config.toml
model = "image captioner"
dataset = "rendered rooms with furniture"
train_examples = 145000
image_size = 64
crop_scale_min = 1
horizontal_flip = false
translate = 0.12
cutout = 0.4
tokenizer = "word"
vocab_size = 42
encoder_arch = "vit"
encoder_norm = "rmsnorm"
encoder_norm_position = "pre"
encoder_activation = "relu"
encoder_mlp_ratio = 4
encoder_head_dim = 48
encoder_fused_qkv = false
encoder_bias = "all"
encoder_qk_norm = true
encoder_layer_scale_init = 0.1
encoder_parallel_block = false
encoder_dropout = 0.1
encoder_inner_norm = false
encoder_drop_path = 0.05
encoder_patch_size = [8, 8]
encoder_conv_stem = false
encoder_layers = 12
encoder_width = 384
encoder_positions = "rope"
fusion = "prefix"
decoder_width = 256
decoder_layers = 8
decoder_norm = "rmsnorm"
decoder_norm_position = "pre"
decoder_activation = "star_relu"
decoder_mlp_ratio = 6
decoder_head_dim = 32
decoder_fused_qkv = true
decoder_bias = "all"
decoder_qk_norm = true
decoder_layer_scale_init = 0.1
decoder_parallel_block = false
decoder_inner_norm = false
decoder_drop_path = 0.15
decoder_positions = "learned"
decoder_prefix_bidirectional = true
decoder_connector = "linear"
decoder_tie_embeddings = true
init = "lecun_normal"
residual_init = "scaled_by_depth"
optimizer = "soap"
beta2 = 0.95
learning_rate = 0.0013
beta1 = 0.9
shampoo_beta = 0.95
eps = 1e-08
precondition_frequency = 50
max_precond_dim = 1024
one_sided = false
adamw_lr_other_params = 0.0015
max_grad_norm = 3.0
magnitude_pruning = 0.7
max_steps = 4000
batch_size = 64
epochs = 1.8
lr_schedule = "cosine"
final_lr_fraction = 0.05
warmup_steps = 200
weight_decay = 0.1
adamw_weight_decay_other_params = 0.05
Rows from block 9 of the image encoder of a small image captioner, named by matrix and row number. Rows with one number belong to one neuron. Each number is 500 + 40 x the weight over its row's rms, rounded and kept within 0 to 999. All counts start at 0. Numbers have three digits each.
Before each neuron's rows are labels from the 100 images, of 14976, where the neuron reaches its highest value: "peak on" is the class under the peak; "top examples" is what is common among them. Only what is clearly more common there than usual is listed. The data: rendered rooms with furniture. In brackets: how many of the 100, against the usual share in percent.
# fc1: MLP up (encoder.blocks.9.mlp.fc1.weight, 1536x384), inputs 192-383
# fc2: MLP down (encoder.blocks.9.mlp.fc2.weight, 384x1536, transposed), outputs 192-383

peak on: floor (98 vs 38.5)
top examples: yellow walls (32 vs 8.7)
fc1.341:500500423500570401500500500500414500500411500591500500500500500569464500500500500500500500500500500500500500500432500600439417445500500593431500447500500500451555500500463500500500439500500500500585500452500500500500500563500500500500553500500500500453500569500500500500500500500500500500500500500500552500500581500530500500500585500429500440594500559569441500550500500500500412500500500500500427500500500500601500559500500500500500581568500553500500500528500500500563574500500560604403500500606414500500500551500500500500500500459569500500500500500452500447547500500433500500
fc2.341:500428539500500399500500500437577500500500450500500500500500421500402500432500551500529500500500500474500500500500500500473500500500436500500500500500500579579500500500500500604500500500500500500500555500500500500500500500500565500500500420500500500500565500401441500500574446500500500500500423567500438500500325412500500500500358500456500500500586500500571538573500531551500500547500500607500500547500500500500544500500500529449500500500500500500432500470500500412500500500513500500532500556500500500541500500500500550500402500500500500500500500500500500500500500500500500500

peak on: window (94 vs 0.9)
top examples: window (98 vs 59.7); white walls (28 vs 7.7)
fc1.567:437500500454500396500500500560580500500500551500573500500469500500566500500500544500446500560500500500417500500500500544590628500440500406434500500500586500448500500500500418557599403500500429553500457500500500580500500500500551500440573500500500500448500500500425500395500500443500500414435453583422500500500500500500452428500500416500500500500500500500500500614500500500500500429582422500500591447500432500500500500500500500500445500551500500500500477500575562500500500500500500500462500550500500500468500434431573569500500547500500500447411500500500500500500500540500500500
fc2.567:566500500500500442500500429500577500414444441500500500500444500500532500500500500500500500500500500500500367500500500500500500551500500500580500500500560444500500535500500500500500500500350500500500500591500500500543567500500500460500500500596571500500441500500579500500600500604500500500500450500595500500500500500500422500385500541462564379500500500585428500500500500500500568562500459500440500500500500500586500500500500500500500500443424500564547500624500500500500412500500500500500500500574585500500500547500500500500500561425578500500500500500500500500500500500500459391

peak on: floor (74 vs 38.5)
top examples: count: four (42 vs 18.4); table (38 vs 15.5)
fc1.715:500500500565500500500578500500432616500544577500500500500388500500453500606408500500540500500500500500500500373500500500500575500500500500409500500500500500500500450500500500500458607500551445500500452388500446500576500500500553500420500442500405500500500500602500500500500437436500500500500500551500500500443500500500500500500500449500500422433550396602549500500500500500609500500500500574500555569500500500500500589500500500500439500500500500500500500500500540500500561437500420500561553500448500500500500500500466500500500500500419500500447457500500450500500500398500500554
fc2.715:500361452500423500431570500500467500500500500500500500500500500500500500500500500500500500500500500500597500521500500500500500590500500500500581500500500500500550500316423500382500461453500541620500500582500500500500500500500500417438611500500440415500500500413500500500500500500500500500500392500463500550500500500399500500500500608500500500434500500500500500500413500500500500500500500559500500500500500500500432500500500500500500500500500500500500500460428500500500500500500500500500500500500500474500500500500500500500500500500500598534500500500500416500569500500500500579

peak on: floor (65 vs 38.5)
top examples: teal walls (38 vs 8.1)
fc1.396:500545422439500593573500500500500500500500500500455500500500500500500587500500500500500500500568500566545500500500500423500500500500442450500598500573500554500500500393500595542436500549441500500500500500500558539500500500500563500500425500500500500500455500405500500500338500500500500432500563500500500500414602437500571500432500500465451500500500500500500606500500500500500500500500500413500500500500578500371500500563500458500576500500500500500445410500500500500549500416500437443441563422413500500500404500500500500565563500500539500558500500500433543500450500500500390500
fc2.396:546566500500500500500500589500592500556500500500500500500500500500534598500500500477500500548500500500500500500500500500500500554500434500500500500500575500500578534500450500500445500500500500500500500398465500442427500589438500500500437500500500500500500500500500438500446500500500500500500437500477500500480500500500451500500443482500628454500500398500579500500500500441500500528500599500565586500500500551500568500500536500500500500500550589362460500500500500455500500500436500500500450365533500500500500430500500500500500500500500572500500500500567466500500500500415409500

peak on: barrel (29 vs 1)
top examples: barrel (42 vs 15.2); sofa (36 vs 15.2); largest object: barrel (33 vs 9.6)
fc1.452:500500437500580500500500500500500500500500500500395500432500379500500500425500500500500500500500500500500500423500500500500500500500500500500500500500500500500500500366500500622500500500500500500500416500500500500500500500500500420500561500500500500500608500500500620500500568500500500500500500500500500500551500500500364537420500537614500500500447500500547500500581500500500567423561383500500500500500571500500445500500396500464579585500500500500500500402500500500500500500500500500500500500500557500500500411500444500500500618500500500457500500500500500500415584445500500500
fc2.452:500604414500500500500410500500500500500500500500500538500500500500500500500531500500500399500500500566423550446500500400500385500500500553500422500500500395500500500548500500500500500570500500500500456500500500500500500500527478500500500500500500500500500500500577518500500500500559500500500500500500500500406500500593500500440423500534500500500500500541500622500600500500466500589447500500500377536500472500449500425500500500500500500500500500592500500500500500474500558500500500420639626545500500500500500538500500500500500379563422500529500500500500582450394500500558500500

peak on: ceiling (40 vs 15.7)
top examples: purple walls (80 vs 8.3)
fc1.617:500500500500500447500500500500500500500500500552568441500500500500500500424440500500500500500500423500500452500500457575500500500500500500458500500500500500500500500410500392500564500500431577500431500500500500500452607390500560500500500500500500500500500500500500500500500500553500500450500500500500500500500500500500500500500500500500500555500500500500500566500500500500500539500500500435500574500500500500500353500500500500500453500500500500658500500500500500500447500500500500500500500565437500500420500500571500500500500585500500500444557500429500500500561500500468500500
fc2.617:622500500479500580465432500500602568455500500500449558500451500500552500500447419500500500500500500500500463465500500565500500500500472451611589500500500500500500431571550500500500500548500500500500500540500500500608500500500500500500607367500500500500500500500500500572527500603500552445500500525444500500500445500500500500395500593500500533447500500608439500500582500500500569500500500500500500500500500441500500532600500500500500500549500500393500500500550500500500500453500500500461500500500572500555532528423538500560441500500609500500500438570500545500500521500562449500

peak on: window (40 vs 0.9)
top examples: white walls (70 vs 7.7)
fc1.79:500500554500500500544500500571500584500500550500500500500580500554500500500500500500500500500500500500500542500459500500446500500500500500500500404608500500500554500500500500464500448500500451500500500500500529553500500500500500500500500500412500500412500500500500572500500500465556437442500500500500454550349408500500500500500500500500500500500430449500500569500500500609422544500500500500546500500500500500500500500500500500463500554420599417561500419462428500500500500448500500450500500412500429544500500430500440500419500565500500568500500428500413500500433556500500561500
fc2.79:500418591451500464500500418500500500500500500500500554406500500500500500500500541500429500440500532500461500433500500427557500500552500500500577500530500541500500578397454500500527500641500500441500415500571500500554500500500500500513500500500462453500540544500500500460581500571500421500465500567500567500447500500500587500500449379500500500500500519566479500500500558500476549500500550500500439534500500500500500500500500500463500543453444500551500500537415500500500500500500500450491500500440500432500436522364500526500413500460455412327514500545538500561395500565453500449

peak on: window (37 vs 0.9)
top examples: teal walls (47 vs 8.1)
fc1.187:500500384500500500500500429557579500403500500500500500500674500500409500420613500500584500559552500500500500500500500500500500500500500500500500500500500500500500500500500410500500422500500500500500500500389500500500500500500500581500500430500500500500500500584500500500581500500500500402500500500500574500500500500500500435500570500421597415500500449500500500559500500500500500425500500500500424500563500500500500500500500500500500500500500500500444500500500500500500500500500500500500500407500431500500442500500500572500500500500576500453440438500424442378500500500500500500
fc2.187:500612500445500500500500500500446500500500500538500500500423500500571599500500500500500500500500543500500446500500500500500500500500500500500500500500500444552612500500500500500500500500500500500598500500558589500500500500500500500500500500500500500500500500500500500645436423500500500500500500500500500500500500500599425500420500500500500500500447500500500500500500500500500500614500429500500500500500500500500500500500500500500500500500500461500562500500500500593500500500500500500572500659500500500500500500500450414500405500500500500500457500500500500500412500560443391500

peak on: window (96 vs 0.9)
top examples: window (100 vs 59.7); yellow walls (25 vs 8.7)
fc1.628:500585500427609500500603500500500631500500568593500500500500567500500608500549500573500500500559389500500472399591500500571500500500500500500500500500500500500429500500500500457500500500500369500500500500500429500500500500500500500500500500500500500421594500500500564615500542415500500456500500551500500598500450500439500423441500439500500500500453500500500500546500500601500632433500560500593455500459500500552500500441500553500500557500500363567500500500374442500500500448575578500500500440500413500458563500500500500572554500500500500432424461500574500500500500433500558457
fc2.628:500432631500436500411500500500500500500500500500500500500500500500500458500582409500500500500500500500462413500500500500500500500500500500433500445500500580500572500500558500597500500500389417500500500500500500500500500500500500534500500459500500579500500500500589500500619550579500447500500500500500563500500468540630500500500500500586500500500500500500414500500500615544555500500500500623424500581500500500500500500500500500555500575500500500500500433500500500457500562500412500500500500500500500500580500557500566500385429554500500500395530500500500500562374548500500500430

peak on: barrel (26 vs 1); lamp (25 vs 0.4)
top examples: barrel (40 vs 15.2); lamp (36 vs 15.1); largest object: barrel (29 vs 9.6)
fc1.598:500500500500573500500500500500500460500573558500500500500500500500500500500431500500500572500500427553432500500500500500500500500571500500542500500414551417613566500500500500500563550500500500500500560500500500500436500500500500500539500500500500559378500500500500500500500584500500500500500500423450500500500431500394500500500500590657500560500500500554428500500420500500439500500557500500341500500500500564582500580441500500500500500500500500500453567500500500500500432500500500500500500500500443500500451500420500500500500500445500500574500500500500547500500500458593500500
fc2.598:500500572500500500500500500439500560500416581500500500559591500500500500397532451500439382500500500500500500393500500500500416500529584500500500500500571500500500500500500500500500500500500500500385500500500500500500500500500500599500428500574500459500500500500500500500573578407453500500500445500500500500500407500608500500500473500500500500500500500500500500500500500500500500500578500576500500500500589500456500500448500500500616500432500476544500500500500500455572500446500500500469615500500585562500500533500500524500500415500540500500500500573500500500500555500500500500

peak on: wall (95 vs 37.9)
top examples: purple walls (83 vs 8.3)
fc1.745:500500569500500500500500500500434500500588500500500500449566500500422500500500544500500500500500500555500500500500500500500621500500500401500500500500551422500500500500500571500500500500500500500568597421395500500500500500500500500500626581500500500500500500500418500500500597500500500500500500500500500500500621500500500500500500500500500500500500500644500500500500457500579500601500500500500500500500500421500500500500500500500500500553500500500615500500500500409500500500500500621500441635419593579500500500500544500500500500500433421500500387500500614500561500360500500500
fc2.745:500500500500500500550500500500500500500500500525545500500500394500500500421448571500546500609500500437500500500431432402500551420500540500500500411500500500500500500500500449500500443500500566500500500500500500500500439500500500500500500500500500438500548500500500500500500500448500500533500500537500634500500500432500388560444500500500500500500500558500500420500500461573500500500500500578500500465449500500500500500415500500500418580394500500500500569500500500558500500388500500500547586500500500500500500500500500575500500464500500500427500500500500481500453500500500500500

peak on: ceiling (97 vs 15.7)
top examples: teal walls (36 vs 8.1); blue walls (36 vs 8.4)
fc1.350:500500500500571500500500500500608500500500500564500500500550500500500500500572500500500500500500447435500588500554592500500428451460500560423622579418500500500500500500500500500500500433500564500559433500562500500416500500500443500500500500428500553500500500607500500500579652500500500500500500500500500456500500500500459500500500500576363500619500500500500500500500432500500500500463500500500500500500612500500408500551500500500500425500565500500500500500547500500500559500500562561500500440500500563553500500500436500500422500500500500500500576408500500500500545401500500500
fc2.350:559500500413551469500456500500500500500500500500500500500500500500500500500500500500387500456587595500538457389500500500500500500500500472500579500500500500421500500500500500500500500500500500500500500500500500500500580500500500599537433587500595500500500500500500500500573500500500500534540415434500570532500500546500500557500500500500500500446500500596427500500500470500500500500500500559500500465500500500500449619500500500500500500399409562500500500500500500500500500573500500608390623500500500500500500500578613500500500398500423500500585500588452500565500500404528500500

peak on: floor (78 vs 38.5)
top examples: trophy (36 vs 15.2)
fc1.679:500500500500500500500500500500500500500500552500500500461450500500500500423500500500500500500621369500500434500500500613500576532355500500500500359500500552500500500500431581500500500500574575500500500500500500439500500561400500500500452500500451594414500442433500448500500500500500500500410453598500414500500500581500500423500500500578500500500436414500500500541500500500596500500500500567564500500500500500410500500500566500500500500414500500500603500546500500500500500586500443500525500500500500421500500500465500500500500549500500500390560580387500416500500500415500500500
fc2.679:500500562500500442500466365500500500500500500500500500500500500500500500500500384542500385500500500500500563500500500500500500500500500500500500500434500500424500500541500500500500500500500435500500500500500500500438605500463500500500500500570578500565500553500500500500500500565530500500500419500500500500500500434500500500559402500500533500448500500500500500500500422500500500559462500500500419578500500500500424376500500500422500500540500500500500500500500500567500500450500500500500500416500500427567547500451500500500500500533434500500500500581500500500500484523500500522

peak on: window (45 vs 0.9)
top examples: blue walls (50 vs 8.4)
fc1.206:500500500432445500380500500500500500500500500500500500566500500500500500446500567500500433500500500405500585559500500500500500500500500500455500431626500500500500500351500500500500500500448500500500500500500500500570500394500500500500500500500608500453500500500500623500403500449500455557500500413500500543500500500500500500500500500500500500500453500453500500574500500600500500500500500500500604500500500500500544500500500500500500556500500500600500500548500500550500500500500500536586598421500500500500615500500500500500500500500443500500500500500500574500500500500500500579
fc2.206:531544500536455389500581500500500500500500471500527500500500415500500500500500500500500500500500500500500437500435444500500552500544500500552579500560500625443500500429500500500500441500537633500563500572500500500500500500573500500500500500500500500500446500434500500603413500500500424450500500500500500500500467420500386500408500500500500500500468500500564500500500500500500541500500500571410500500500500500574500500500500500500500500500445500500500424500500500500500450500446423500445435500500500500539450500500500500500500568500500419500568500500560500445439539570500435401

peak on: flower (30 vs 0.3)
top examples: flower (49 vs 15.4); largest object: flower (25 vs 4.8)
fc1.470:403500560444500500500438500500500393500500500431500589500574500500500500500500500433500579500500398500500541500500500443500455500565500500500416456500500438540500500500449500613500500437458500500451500500465500500572602500500500500555500594459500551500500500447500500500533500500500500500432500462573500556563371500500500560500500500583457551500500500419430500451500500500500500417500500500408466500500554500552500500448500500500581500500500500500500500500500429569500500452500438500500500500500438500500570500462500500500500500402500500542459428500500500428500586500407423500
fc2.470:500500500500562553500500500577575500500574552500500500454500534564500500410559559500500500405437500500500531500500422500500500500500500500500500500500433500500500500500500500543500473446583500500450500500500359414500500500500500500500500500500500468451424500500500500500500500500500500500449500500570466500500500500500395592500500586500500500500500546581500500500500584404500500596500500500500422500500403414435574500500500527500500446401500421500598500581574500449500500500500401437415500550500500500500561500500500500500544500500500500442555500500500544500415500500553500500

peak on: flower (29 vs 0.3); barrel (26 vs 1)
top examples: count: four (41 vs 18.4); barrel (40 vs 15.2); flower (37 vs 15.4); largest object: barrel (30 vs 9.6)
fc1.373:500500500500500500500500500500500500554500500430500500500562500444500424500500500500500442500500500500500500500500500500500500560500500500500555500500500408500500500500500500500500500392500562500500500500500500500500453500444552591500500500500500500500500500500500500500500500500500500500586500500500554500500500500583421500436500551500500500500500451500433500500410500500500409500433562500389450500500500500500500562500500500500552500421397500500424500500539500577500500500500500500580500500500438500500500445500500500500500500548500446500500500578500500424500436500500500500
fc2.373:424593500500500500500500500572500500500500500500500500500585441626500500500500500500619500500500440500426500500500500446500453563500500500500500577500500500500500500500500500500500500500500500588500500500401436402500545500549500539500500579500500562500500500549500461500500500542500646500500500500438404500500500500576500547500500500500551500424500517500500394556562500500500521500369500500500500500500500500500500500632500500500500500500413500500500419500500500500586500500500500458500549500500500500500500500500500500500500500500500500500500500439500500500500500500500500500

peak on: lamp (25 vs 0.4)
top examples: lamp (42 vs 15.1); teal walls (29 vs 8.1)
fc1.486:424500500500500574500574434563500439500500571500424500427500578500500500500500500500500500500416442452500457500500500500500500500415549500450500500500500400447500500500500500500500500500500398500500500500547500448444500575500500500500500546500500500500407500605500500542500573500500500500500500500500500564429500500500500606500500500581500500500500455425500455500500500442500500500500554500500500500500500500407500557500558500500500572547500500569500500500500582500578500500500500500436460581500500500500500500500466500500500500500553585500533500500468500566500500500457500406
fc2.486:500500560500500546512500453551500500390533500577570500500500500563500500500418458583500527546500450533500500500426500500605500500500386500500450556500500500500500500617518500500500584559500500447424500500500500500500500459524443612551416400500450569500557500500500432500443500552500591500460500422500500500402500644500500500500563533524582500466500500500379500500500548500500500500500500500558500500500573500500452450500585555500500536500618500500500500561500546561547451500500500500500500565500596500531523500500455500548500500553535555431500500533500538583453500500500596456

peak on: floor (64 vs 38.5)
top examples: umbrella (37 vs 15.4)
fc1.257:439500500500500500500500551558447500500500500500417589500500500500387500500500500500500607557500500500500500500575500500566500500410500500500500500500417500500500465394397500430546500500500500543500552455500500543500500570500500500421500422500538431500500539500500426500500500500500500500432543599500635500500389500573453500500500500500565434500500500500537500500500500450500500500500547500560500500500545500500500586500500500442500500550563545500500500500500500500500500500500500500500552500500500500500500500558500500579500500500500500500500500500500500615500500500500387500
fc2.257:500500500500500460500500470500500500500500500500500544575465367500500584500631500500560500596555500500500500520500558500397411500500500500400435454570500500440500500500453500500500500500500382576500563593500500500500500500500470472500500500428419461500500500500500556477500550541553574500500500449500468500500500380550389436500500541500500500439500500561547500500500500559500500566389500521457582545500500500421500443500500500577500500500500500500374535462500500500500500500500500500500500500500500500500561500500500500436500561500500560500500500445500474500596500548500500500

peak on: wall (99 vs 37.9)
top examples: black walls (43 vs 8.7)
fc1.135:500500500500500500500500588500457500500561500500500500500500405500500500500435500500500500559500500500500387444500560500500500640500500500500552561500500500500500500500500424500500571500546500500500500500500500500500500500500500500500500606500399500500500500500500500500603390500341500500500500500563500500500500500611500431500500500417500500500500500500500606594500500500500580396500500500574500500500500500500500500500500500429500500500443500500500500500500500500500404500500500592500450500500500500418500500500445500558500413416500500500500500500500500500500500439500551500
fc2.135:500500541500500414500500455500563630424500500500589500434500500556500461500500500424403500448500500500500500582500444500408500500500500500500500500414500500500434566381566462500500500500429648500428500500500500459407447500559500500500500500500500500500474500500500500661571500500500445500500500571500500500500423500500500552500500500500500500500500500438411500500500500557500500500382425445351500500500500500500500594559500500478500590500500580500500500500500500417500417500445500500500500500500426500595500500448500500500570500500500500593500500500500500500500500500500566583

peak on: barrel (39 vs 1); sofa (34 vs 0.8)
top examples: barrel (50 vs 15.2); sofa (48 vs 15.2); largest object: barrel (41 vs 9.6); largest object: sofa (39 vs 8.8)
fc1.210:582500500500500500500435605500500500582387500500500500412500500457500500500590500500500500500500500500500500500500500400500500500500500587500500500500500500500381500500500500500500451500500500606500500500500500500500500500500557500500554500500500441500500500500571500450500428500500425500426500500500500389500500500438500428500387500500458449500554500500604443500500547500500500500424500500500426585500500423414500500570453500452435500421441500360500500500500500500500500607386500500500500500500500500378426583500441434578500500464576500452565500500500500500500500500500500500
fc2.210:500568500500500411552379500500500500500500500500533500500500500500500500500420548465500399500500500473500500500500500500500500500500500500500500439500500500500435422433552500608553500449500500500500468554500444443582500500500440500500500500454563500500500500500500500500571500456500575500500575500500383500500500500535500500500500500500500500500443399500500572433500500500500568500500500434500412417500500500500534443500500500500500500423500500500500500500500500500500500446500435432562568500500500500500500536447619500500500557500500500396500585608452500500500431454500500590

peak on: lamp (26 vs 0.4)
top examples: count: three (43 vs 20.9); lamp (42 vs 15.1); umbrella (39 vs 15.4)
fc1.761:500500500500500500500500551500418443588500541500500500500500500500583500500500500600500500500500437500500500546452538500500500500577561500500500456500500500611500500500500500546500500500452500411551500500500500603500500500396562457603500500500500500500500500530500604500431500500500549500500500500584500500552500500500500500457433500500500557422535500500500563500500500449500444500500454630500598500500500553553500459500500500500500568500500500577547572500545500500544394500500500569500500500546437500500500398500500567500558562447500500500500500500500564561426500500500500500
fc2.761:538500500500500565500500365500500500500500566574500500500500500617500446500500500500500633538500535500500500500500500500500500436424562500500564500500500567590500622597500500466500500549500577500443500500500500455500500500500500572500500429500500500500422500428500487500548500453500500500452586449421604500429500555598557444500500500586500424500500531465500500500500500500580500500500500575600439500500500614443500500500500500574500458441534500500576454500538500500500579425623500467387500558500500422500552500543500566500500500555500500418500500568523500500500500500500500500

peak on: floor (76 vs 38.5)
top examples: lamp (33 vs 15.1)
fc1.316:500500426500500500500461500563500500500500625440500500500500446451500500500500398387500545500500566454500500500500500500563500500500597500500500500500500500565500500500500500500540500534500500500500562500500451500500500500432500500500500500500500453500445447500560500500500500500500500500500500500500555500500393500539554500500500500447500500500500500560500500431500500500574500500500500539500500500500500500425500575500434450449431446500500500500500500500500500500500500500500566500570500466439598500603422593500500500470500541548500500500500584500500500500500456500570500500
fc2.316:500383500500423500500500500412500500416600500481500599500500532534500500500500500500500451500500500576500500586500549500446500584500500500500500500500546500500500500418500500500500500477500500500500500500500500500500500453500500430500602500583500500561500500500500500398500500500500418500591418500500500500500454500500500500500500500500448500380500573500500500500500500459500500500425500544500500500500500500500442392500452500500500500500525500500457500465500500500436500500500500500500468391593500474500500452425500500500500500500500500547500500415500389500555500528445500500

peak on: barrel (48 vs 1)
top examples: barrel (58 vs 15.2); largest object: barrel (49 vs 9.6)
fc1.107:500500500500442500500500573500500500567500575535500500500566500443500500500500500606386500500500500500500500500500461447500500549426500500500500500500500500500500500564500566437419500593500500500500500500500500532500500500500500500500500424500500500423500500500500500500500500500500500500500500556500500500500500500500500583500500500558500569500590500403500500500500500565554500500500500440500500450356605566429500434500578500500550454435557500500500595580500500500500500398500500500419500500500500500595500500500555579500500500599500500500500500500500582547414500500413500500
fc2.107:590500400500500662547500500500500446500500500500500500500446500500573619500576500500500500500395500576500500500500500500563500500500536500500500500500500500549500394500500500500500500500500554565500500500500500500423500500500500500500500500500500500404500500500500500500500559420476572512500500500695500500500500500500500500500500500500500500500424500596500500548500500500500500568500500500500500500500500500546500500596500458500500500500500436427500449433500500500500500447500500393500500559421500500500534500500500500500500500500500422430462439563500500500573595500500500500

peak on: barrel (34 vs 1); sofa (26 vs 0.8)
top examples: barrel (50 vs 15.2); sofa (40 vs 15.2); largest object: barrel (37 vs 9.6); largest object: sofa (30 vs 8.8)
fc1.208:500607500500572430581500595500579500500408500424595500500500500500500500441500500583500500500436500500500500500500500436500457500578560500500500500500500574500368500500500500500379500500500500500500500500500500445500433552613500500563500500500500559500580500500500411500434500500500500500500500547500500461500599500383413500420500500500430500500542500500500541500500500500500547500500500555500422500451500500500420534500453500602500391500500500500500500500500500500500500500500450421500500500500500500500500500556500404500500500500500500548500500500546500500409500564442500500
fc2.208:500500500451500500500414500500500500522500500547500500500500500500418500500396604500500500555500443500500500500500500500500500500500423500500500469500500500500500500500570500500546500500500500500500500500568421500565500500500422500500427500500500500500500500500460500500468500409500581580500500500549445500500500500500500500500500464535570500500585500500500553500500500500500500549500500417500500442500500500556620500500500500500500500500500500500440445500457500500369580416500500467364575500500500500500500542500500500500500500500500500500535568500500500445401500500500500570

peak on: wall (66 vs 37.9)
top examples: white walls (38 vs 7.7)
fc1.212:554539594500581604500500500589500500421500371566431500500500500552500500500500500449500583400500456500500546500500500500500606500528392500454500500500562500500500500500500500582500500500500500500500500500500500500500500473500500500425500572500500563600446500500500500604500543500500500500500500500500500390500448500500560500500500500500446500500500561500500582500576500560500500500500500437555409500500551500500500500571403500500500500554500500399500500500500500500500500500500500500500500500500430549500538624500537500500500500500500500500576500500447500587458500450500500500
fc2.212:500446580500500456417500500423619545500500500500587500500500435500500570500528500500451414500451500500500419385500500500575500560500500392500651500500549500442500500500593427542500500500500500500500446500500570500500500560500500500500466500566500500500500500500413500500500500415500500500500500500500500500585500500500500500500500500500500500500592500500560500568500500500500500500500500537560542500500409435500500552465572426447500500500432565550500392379500439500500500500500500500500500500500500500500446500500500500500404500500434550500500500556500500500500500500500500500

peak on: lamp (25 vs 0.4)
top examples: count: four (40 vs 18.4); lamp (39 vs 15.1); umbrella (38 vs 15.4)
fc1.576:500559500500449500500500500500500500500442500500500500500500500500500500459500585593500500500500500500500500434500581500500500500500500500500465440500591500500500500500500566500500547500500562587500500500500500557500500545500500500576458500500500500500434500500594440500500500500565500431500500500500500500557575500500560500500500500500599500500439500547555442442500556426500413500555500500500635559500550573500552500447500590448500548571500500500500623500500557500574500500540500591446500500500500393568500500500500500397500500562500500618500500565500500500500500455549500500
fc2.576:500500500393500500500500458551500500500500500500500535500500500500460500500500377500500449581500472574500500500500439441500500426500500488500500500500500533500500500500500426465500500500500500500585425500500477530461500463500500500500500500556583500500580500500457500448500634500500500500403500500500500500500412500500500500500500500500554500409500578500500500540500500500500440452500500500500500500527500500500545500585500500560500500500500500500500500500500500569500500410500500589500500444500566394500518500418500500500500500500500500423500500500500555474500500550500500500

peak on: floor (88 vs 38.5)
top examples: trophy (41 vs 15.2)
fc1.253:500391500500544500550500500608423500500500500500500500500500438500500500564500500500500572500500397500500500553500500500500500500435419500573500500500500500500500500500500500500574500500500500571454500500500500500465568500555571614500539564500419500500572567500500447435500421426500500500500421423500500563459500446597500615500500500500500500500500562500441500500500500500500500551428500500500546616500500500500445500500500500435500500500579500500500594549500395500500500547500500541500424500500420500500500581500500500570589500500500565500500547500453500500500500500500500500
fc2.253:500500564500440500392500500538500500500596581500500500500500500500500500500420551628500436465500500527500500500441500500442500442500425500500500546500567463500446430500500500500417500500500500452500500500435500440580500500500500565500500500500550500500500500537500394545500500500500500435500563572566447500500407557500500500500500541420604412500500500589500500562563544500500432446500586431500500500500500445458500451500551500500577500374546500470500500500500599500500500407500425500588555500500500548500500500500542500500500475500500541362500500435465500500454500458500500500

peak on: barrel (25 vs 1)
top examples: barrel (34 vs 15.2)
fc1.240:500548500500573500500500500500500500500500500570500500500500500569500500500500500500500500500500572500500500500420500500500500500500638562500561500500543599500540500500500500500559500500500500500500613500500579556500500565500500500500387500500500500500500500500500500500437459500500360459589411500500500445546500500424444545500578500577500500500442500500500500500619500500429429500543558500500500500500500500500500500500557569500500500596448563556500576440420573500500572500500435426564500500500500460500592500500573500444500500500500500549500428620500443500500566500500500500
fc2.240:500500441379500500500500422500500500500429500500500500559500500500500500500500500500500500528436500552500500500500427500500397500412500638500500500424500500500500446571500448443500500500583500500500500500500500500500500500500500500500500500500500500500500500522500500500500500500500500548500500384578500500500570564500500500587422500500500500500500500620500500500500500500560500500551646449500500428500500500538557500500500500500457500500436500500576500500500500500500500447500500500384500500500500500500500574500500500500553500423500446500500598536500500500500426500535500500